A small audio frame classifier, trained from scratch: held-out accuracy 99%.
Rows from block 12 of a small audio frame classifier, named by matrix and row number. Rows with one number belong to one neuron. Each number is 500 + 40 x the weight over its row's rms, rounded and kept within 0 to 999. All counts start at 0. Numbers have three digits each.
After each neuron's rows are labels from the 100 clips, of 14976, where the neuron reaches its largest size: "responds to" is what is common among them. Only what is clearly more common there than usual is listed. The data: strings of digits, spoken by a formant synthesiser in many voices. In brackets: how many of the 100, against the usual share in percent.
# gate: MLP gate (model.blocks.12.mlp.gate.weight, 768x384), inputs 0-95
# fc1: MLP up (model.blocks.12.mlp.fc1.weight, 768x384), inputs 0-95
# fc2: MLP down (model.blocks.12.mlp.fc2.weight, 384x768, transposed), outputs 0-95

gate.598:550458465439493524553539526551509492590375500529538516490448525456522552535488558407460478461530398458476423489532531445537488482487496543506482492514512462505585482467530539493489464480461519478477499515513448504456514562543454589472516481509523488468493505486433498546514492467477448509
fc1.598:513499500477425500485466473533464496473567402517438486518437548443539469505509531478476491520398591573468506512497471476476442594437497534549458500449438472553497453532520471471436592514445513466423512538472533463409544588461503530502503456479465552499507539475540499515439513542490552519
fc2.598:435498514437513539494510528441514481482500460487520517441569448503479522533537467577479506464490495543542504467535543476500503448508475452408484515547466492506519496533578486486480464444464484439590493562478541570500482482480484560484530487377480492433481408591509523495463495512496455443
responds to: "zero" (73 vs 26.4); number of digits: 5 (55 vs 19.5); "six" (54 vs 26.1)

gate.443:479523552479496552514462497445500462490510505470456478473540445501495464476554463532557513425427501509468487465440392517529436478559499570483551471507510474572497563459501493457479424469499431486461529488486551532467538513415548499568462614518466538549506500534551471416438523517539507489
fc1.443:492481500525485538508484489486484493471488481516498521566462559491479436471526539504495466498488564492578522450464504505519535549477504433553507451525414463485466488513500422524543588507495521516493527563558461415556440517591510502470432466537558469513489482543473441607488472449549492506
fc2.443:468492532537443482473482515518533568498482478485500523495514474496565532494472467514520494464460445588470505511550539491598497533525541467540496499531501532491522512540469557466517469539534507536524548509475543476592483533468463506565482457471509482573579532564516482495527493460455519535
responds to: "zero" (100 vs 26.4); last digit: zero (92 vs 10.2); first digit: zero (30 vs 9.6)

gate.11:535515552559517449450480494441452470490535441413536449528455561515560543516534473482516487545512517441495447489498566473545512565485550466461481483461401527491541524473512538386512505540566447438506523553538502485537429514507436513529534447490481501437510546501481533479488476535486494459
fc1.11:520491619459561504588522518504539523507492520494483515463475511520532494473536479498490500490395518521439507452460491474465464461497562480529586449501459527492522466548503532516514493484472456488465540456499527573510529505527497458502549544449457489565520502433477445542451486506528481483
fc2.11:497566509493556472469520524561420537480518576620517545510425473537461502509458471467508545507494459437480467461496483512489480529484430509440557471450509549472471520470501490562417529481487520472510508518467537421498526539485487474513522457496469488530511556440523577524524493455517451564
responds to: "zero" (63 vs 26.4); last digit: zero (45 vs 10.2)

gate.324:523472544508518446463522453471478432636534545405481446482541469473470549490492540518522499531561471503496511491495511458459473447516512550482472463483473497528487536432521533454462519458494476436509530482546561425501453515438525538485532496561523459446445534443537444477455519515559494451
fc1.324:559507458483535577504478469493499564540507507522460552538501515428473479385490542471421529495486471483534475468461590518547532554440555493522480489495546441446515498521456489591543570525462528502472444578547506528513508563509521445475439468463482430457550450516497482513538508458458476537
fc2.324:463505476514460501459481510546464534512445470510488499519497439479553507501521475573527494463541453518492541460479587498522455511479569504519534457521484519471528534474569541457514469514486498479502529548518539587479515485396510527480489500499496461481545485520526547526546467451519456511
responds to: "zero" (100 vs 26.4); last digit: zero (88 vs 10.2); first digit: zero (27 vs 9.6)

gate.723:494498547493431505492495498543510497543442547477496494435498489512509489486501473552491562531488465487506490506480430505507525475499501466478480511495432506508469499485491495415497392498495516440490498501574496557519493511487489466457519488485467506483477603511531502488491479546516502498
fc1.723:516478476524541523537494477472504455516531461588483471485472515479527426531520417465523406483497505440460482496528483520501511504493494531424536501515517502511486539518488439495534560502578540515496506538521491474536514498481504601533511488493549501532547540561440454638521502476511486497
fc2.723:496493490526492488481518566525538483504588518510496505503488501491502516544494496491508648478491485532438487510488474512548491519536417529506470493503497497465505491556471509491459489553483490507479556469451500478513453495370504444507527490549502501583554613497506511477515501492392489513
responds to: "seven" (65 vs 25.8)

gate.425:487538450485504525449506451486445482540505507491531470500508486555499536529493604557433463434534546500500506580454516532473552480587522502455408480509536424495539466444468529514443464525518497502503447607524554488438500517468550520466482539514495499453523513484532469485503528504495478517
fc1.425:522512481528513433475546482466512481537538462480475538409577497503532484438476524561534462516560571483469471520500439556478472498504497459468491454439458514470489525527483470428502470492549501501508485498455524508485473561499543497524498506490535496494451484536511432502555544452532531467
fc2.425:457490495481511439507487561441446437513477463497519442554496523456529516511467493507541500521513594514478523483517460487468500553545479518532483521532504429499552468571433498520585521475446472421424540413513568597501486484439513450479479533503528448418460485446487516462501475503512503598
responds to: "zero" (99 vs 26.4); reverberation (91 vs 34.4); last digit: zero (88 vs 10.2); first digit: zero (26 vs 9.6)

gate.182:526522465475434532497499452469536485562465540497471492583472523450584455463521443499582491401434540475558458489496461509454505497508533483489561530424436485521400430482531505457481511540468509474513500498588499562497475495521457521467528424535513537438496484565531564550468510465493508516
fc1.182:485530521558428484439483475531468571454500458497516512560478530498541475470491307526570463473491503499476522520519406501521535525497471444526527467477411468510521514479522506485539463468538432491497486500573532552464461466501495468486513563493460524506467498510497545486465524528531578511
fc2.182:463432483503520467503501465523512493489466527481509522477499480424497485525473435461524542478524524488486482519473465492484501465494452447500522545504504529507511515478435514493421449577571538542559494452485551409503545567543502341544568508479488512444586500499463538544562514492456485496
responds to: "zero" (89 vs 26.4); muffled (low-pass) (62 vs 12.2); last digit: zero (49 vs 10.2); white noise (29 vs 11.8)

gate.600:460524421477523457515506550446472526533504439510525521522544521494515466430514517462516497498545508475517451441487582535517568478512420461409509470503434420545552428452488578439507477433545491548518538535574568555512500475598554473458559488554484492470565488484507526504502520487526500495
fc1.600:515469560507461480486554476508460432531434481585520552390444485475514483472535526492487510564480470443539489422507536480475460454500408428505530546491559532532493546496531502492478617539587520500493573524567499505491446517522514538513580497561496502519431518554533457471494435513459495522
fc2.600:544529500483490512509488438583534416512444467426467506536512498550479487512507505538523476450503498540503520457515489484464546428481410502500501500534436512468505435454498516520436496425575509479516544483539567496449529477554499499536499513582483537384481486555511547490510483570557480532
responds to: "zero" (71 vs 26.4); last digit: zero (59 vs 10.2); first digit: zero (26 vs 9.6)

gate.640:527488521514450528511565487494516482478474500437521488521515492502560471446532518478457505490577475518517505544455514527504526547510510476464533396550437445521510487450461436483505491459535547424467491586553570493499452535478605534453509515475565489430566482464534491538538526507448520496
fc1.640:482511527515459496520487550480593534538454502469524551531511474539469472475534531578527525506461504422514502504443480561466547473589473416515464519504477491458419486498525463479501519492525453445465553453501562540526503528531503517445498501458470482440464505482596435431537496540532525501
fc2.640:418511484456510460455485537458388458490460402462531472541484521488497514538464494585515489506467503472542539497429459538516547478526506542568497520558528522529555535536529479523507482485432509443504476526478503503576541518503498486514495473511489500444462439572450553468499471446495519484
responds to: "seven" (100 vs 25.8); last digit: seven (94 vs 9.8); first digit: seven (26 vs 10.1)